Weights of a small image classifier.
Training: 22300 steps, held-out accuracy 79%.
Rows from block 3 of a small image classifier, named by matrix and row number. Rows with one number belong to one channel. Each number is 500 + 50 x the weight over its row's rms, rounded and kept within 0 to 999. All counts start at 0. Numbers have three digits each.
After each channel's rows are labels from the 100 images, of 14848, where the channel reaches its highest value: "top examples" is what is common among them. Only what is clearly more common there than usual is listed. The data: larger renderings of crowded toy scenes.
# convs1: 3x3 conv (model.blocks.3.convs.1.weight, 48x48x3x3, each kernel summed), inputs 0-47
# convs2: expand pointwise conv (model.blocks.3.convs.2.weight, 192x48x1x1, transposed), outputs 0-191

convs1.11:520518535439459419516549358427530494583508449571479505521448461502498485524595462528533514381500436606488518469504479516511462544495510591513495
convs2.11:466425563436508453438451647575514543617567486537546555531601415568484536504528511535551569499498506430494495541550487457509441471541454544525550451511544513490489501538587560499472522608551534493410501478509564525489526390486541557396463470522487526521503495560519561577452456414594504509416519547508531438379493473539488562544470444553459432634501488490502544516398508445482551411504490445526459581525583451520557519482479514467407553488561516520481472406479595533471404450477496540533513533418557545524498472513524510479559471523526471508551498508539489421529528624530551497
top examples: barrel; largest object: barrel

convs1.47:544387487485497420485468461511453500486528460494561508488598469393528511417494464459506574523408439487528491532557543529445444501390515447540429
convs2.47:544536484513437503530490502496565480568494531438571580547408484594598430454540469572343519591476518471461442442533452515520482500472529541572448536517507526505463540534571491469467585429541573445447503455504526452522544433479482483560460464481414618498547512566472540585515510558446530532547511489515508504486537513559494467537438488442600561516460426439544483513520435560421466477498560397604424564490516542479525518430479496442565483443484531532455553545462523480532428459489454509442440449461399491449429469568511524511449614436544423475385502530580508472501587555565482489
top examples: barrel; largest object: barrel

convs1.41:587433526419472450468489458468470492506609532498456568452532424497473574489512442570528528572514431562515486470439567454489488603441465461543448
convs2.41:450479552465560546396538554508490541530456469597495527500523488567433378430506463495530545536526441506523522527518428603568493495435466490507602564510438515450642564512502588497524579502507504612461487485394437471434513472492559450417478568521406513455526564472511490502434420552480435545520415500420492540506463590454491515489453515444482525561529459525432470489438482453485487491455539579580512552502386497487502499457509513523497578423575430492532528488496535501457586491401487501489498388450419497502460571459548464627502478499524460469512574533491603466484489502527589447
top examples: boat; candle

convs1.20:559571523451500437481528481444517440551459420521545457489541444415423474565568482466390482427550488473477497461474421475540471431393498544488526
convs2.20:513553439470508542596505574549436596438509457449607559514501452500539487524490543549479497467539485523423516538520523513443598488426475481558444511531530560417521494521513463556562437459577578564468437446449483488426610572615445420472538502531445461458594512559574498606575443417533478464427536546481461427479536494429454501495441497554505473544479500531477512565473543525565562602495518541506457571486518577499508441445492496417532517535615538489477554516426472611465510458477473466475502567484577541592541528430474520519553570539362431461519496546504468472511510544457463537
top examples: barrel

convs1.16:513439502434478552513441544507519506534545410495540429471556496464519521488528544546402478575468586437504559509567535385518595548556526454524567
convs2.16:482465472472456480456543470471433476442445573555620478460470525431476582509468504422534533618550415579426391528533537541475462527471474487486457464423501471483437500515534505587576515446495531469595454510450597462519441532475483450450462595485563445484412530461498480505432389485431424437553455486532448567545498461595499518489522427444506542559450531506533558513481478470377488572503450515438626517453530506569508567525470465409501559426508485510544421510403525496500522505579466520421447517551426448504491534477452549466437464514409555503445541486416481432522566455494530531
top examples: ice cream

convs1.39:468568497476533416404558489475587432461454473530469458460549467454471534414509480495457520519580440469422405534587518487568514519449533581517462
convs2.39:429554514376520473383487596572481493520470496527384492428506528522529498432546597448509537514498522493565519525506411524540518500470469526472517436516433476541541503445497448430472588594579527517524469521439542525539525541475490547428454482481494487575436513428544542531478368515524536447497495421559554555428563515457401510436532571519442537497585425554426403531577534443600475436479450458520485584381529515447471496488575461524428508549511490527474526504561528519530488535608457528481549466510569522531468500601484593547557573448559420430459548475463519448500520498539484528
top examples: duck

convs1.7:482514508491552438500475455513522509493505505553507421527497337510580476493407435500498533472536436549511377526542537542484517449447444574562438
convs2.7:512526557516407576482425542491523504617446492445542516519460465486514523545485530460500408528456508459471388499515514451438491477546462485608523469556487489461623471457537482478518518597645567489486540454620580503532521498567439520468503525510439480562482560522499528505505473450515485522413515499472558545493617478553376531461468472522591585438494519457523561537490525590403416449461429571425553505477526438493560509463479534623464548454460527645487575474470515480385493492549423523517545565452544533473530477551546520523507549531534457550457574543483466495466553512516527513
top examples: snowman

convs1.19:376431504408449437477530554456537507467501459486491445467503562584520464590452511483525454575501470468545509427474539518474409509483412415527464
convs2.19:528522546605429478483458494443484499573512544506473500527489516597433586412539464489523410543475403469500436434531471501502542438557477577438522395540513452480527572467552511531549469493537516532465430466421504452525433458556467489573508490521435467489537485527488466483523512548512546430463502500522522598532596470470602418474510490492445428526490519502464547530432554583505574453522456380439479426518514437457604545559442421547440524449536471574524497521532474396535480429569456532430490469559430502527441442520508510524428542404538584572500462481423439507474530603543408592
top examples: barrel; largest object: barrel

convs1.44:536479507604515520574577396513540465555459551519556540572515449468495484534509606425583577451510469436443514483523605544500490482479506487492551
convs2.44:546460474502479448503450471510461462540588538532425494566452451514487508540443505474477531520467513474433493494522467503436533440413532476522394491504560454485482520486516532517602539537445587430500487460473514496497523516588558526533572496433513509460630553548476482453576550485499551497463496456542475440434496431556536491529496579531509546493447503503582535564495510574539413440542516514501505521416580483539415521447455470481447416517525456508437425501443457577467485494587595423538469557417510489402514575452449551432551569576529431389583500381490434553568612487537527368
top examples: barrel; arch

convs1.32:606523450492495596519448525430467426530506456471561432457500558469557552507480401570484474593503540502493483536558542449476522488419513393536530
convs2.32:403611497476447439570505506482464457482414414474478497431489415506579476409481448595438505482387537508531378518562538446550487526469478505500529498501428487447587465391481528443593552464459451468526530449429534610584538524456484410481519513590471513444538417465526480533540439576540480539510432535563496564556528510434484550440583418469447451494488484475451406476456493456492479493485457504400572540498499499432489471469502541474426581507429494473534517510504514515572440496542494482427474510581493452552540492494545422497458409537481528447488415530542399496447488510435445408
top examples: umbrella

convs1.37:539413578512447513476440492497617504468511566388477495461434482474529465494566481470470515552484433404411474518551576521490433485466502436535439
convs2.37:576542573511456504542544516436483553535430550465533514541506492541472535527532416530576478405441500460407524512512480412497572452478547568587469481533469423445498516495530458510585500489531655418468400499525530485458506497514533472540538409494468524410463515549497544495537514434492475431513534505473532499516587454533514491497493435424496502508471553480582581552424478591423424484478485445445461455506489468526548567362458434586549518387533485559510520423466498492501474396464512476459607538483389542494468510450576481439451568487567491479421411563558487490453603519562475496
top examples: snowman; largest object: snowman

convs1.5:454501525467416519460511398457489478521500470511548591466593492499506537522592442498524453428471422627501448537425431449519473490496432470531448
convs2.5:514621477468531517535490554458524390543512557530492559493568475515521491539510501452503522438421534518490418559491494420460529563544521462549450445488543529401528598497490466616528526549450531424414412510480531561594543423528362554459462592512531387516449501478570557504562472522541505518448531518458527519523593446523578545439563410455471478507548394551484496501413475475483506518428405508476573477520500464395577587500547472549498552549484500518607551432431538507540422491478505501528455469471520528432441587457506458562431506482519505500539492536474449428529483525574438536
top examples: car; umbrella; largest object: car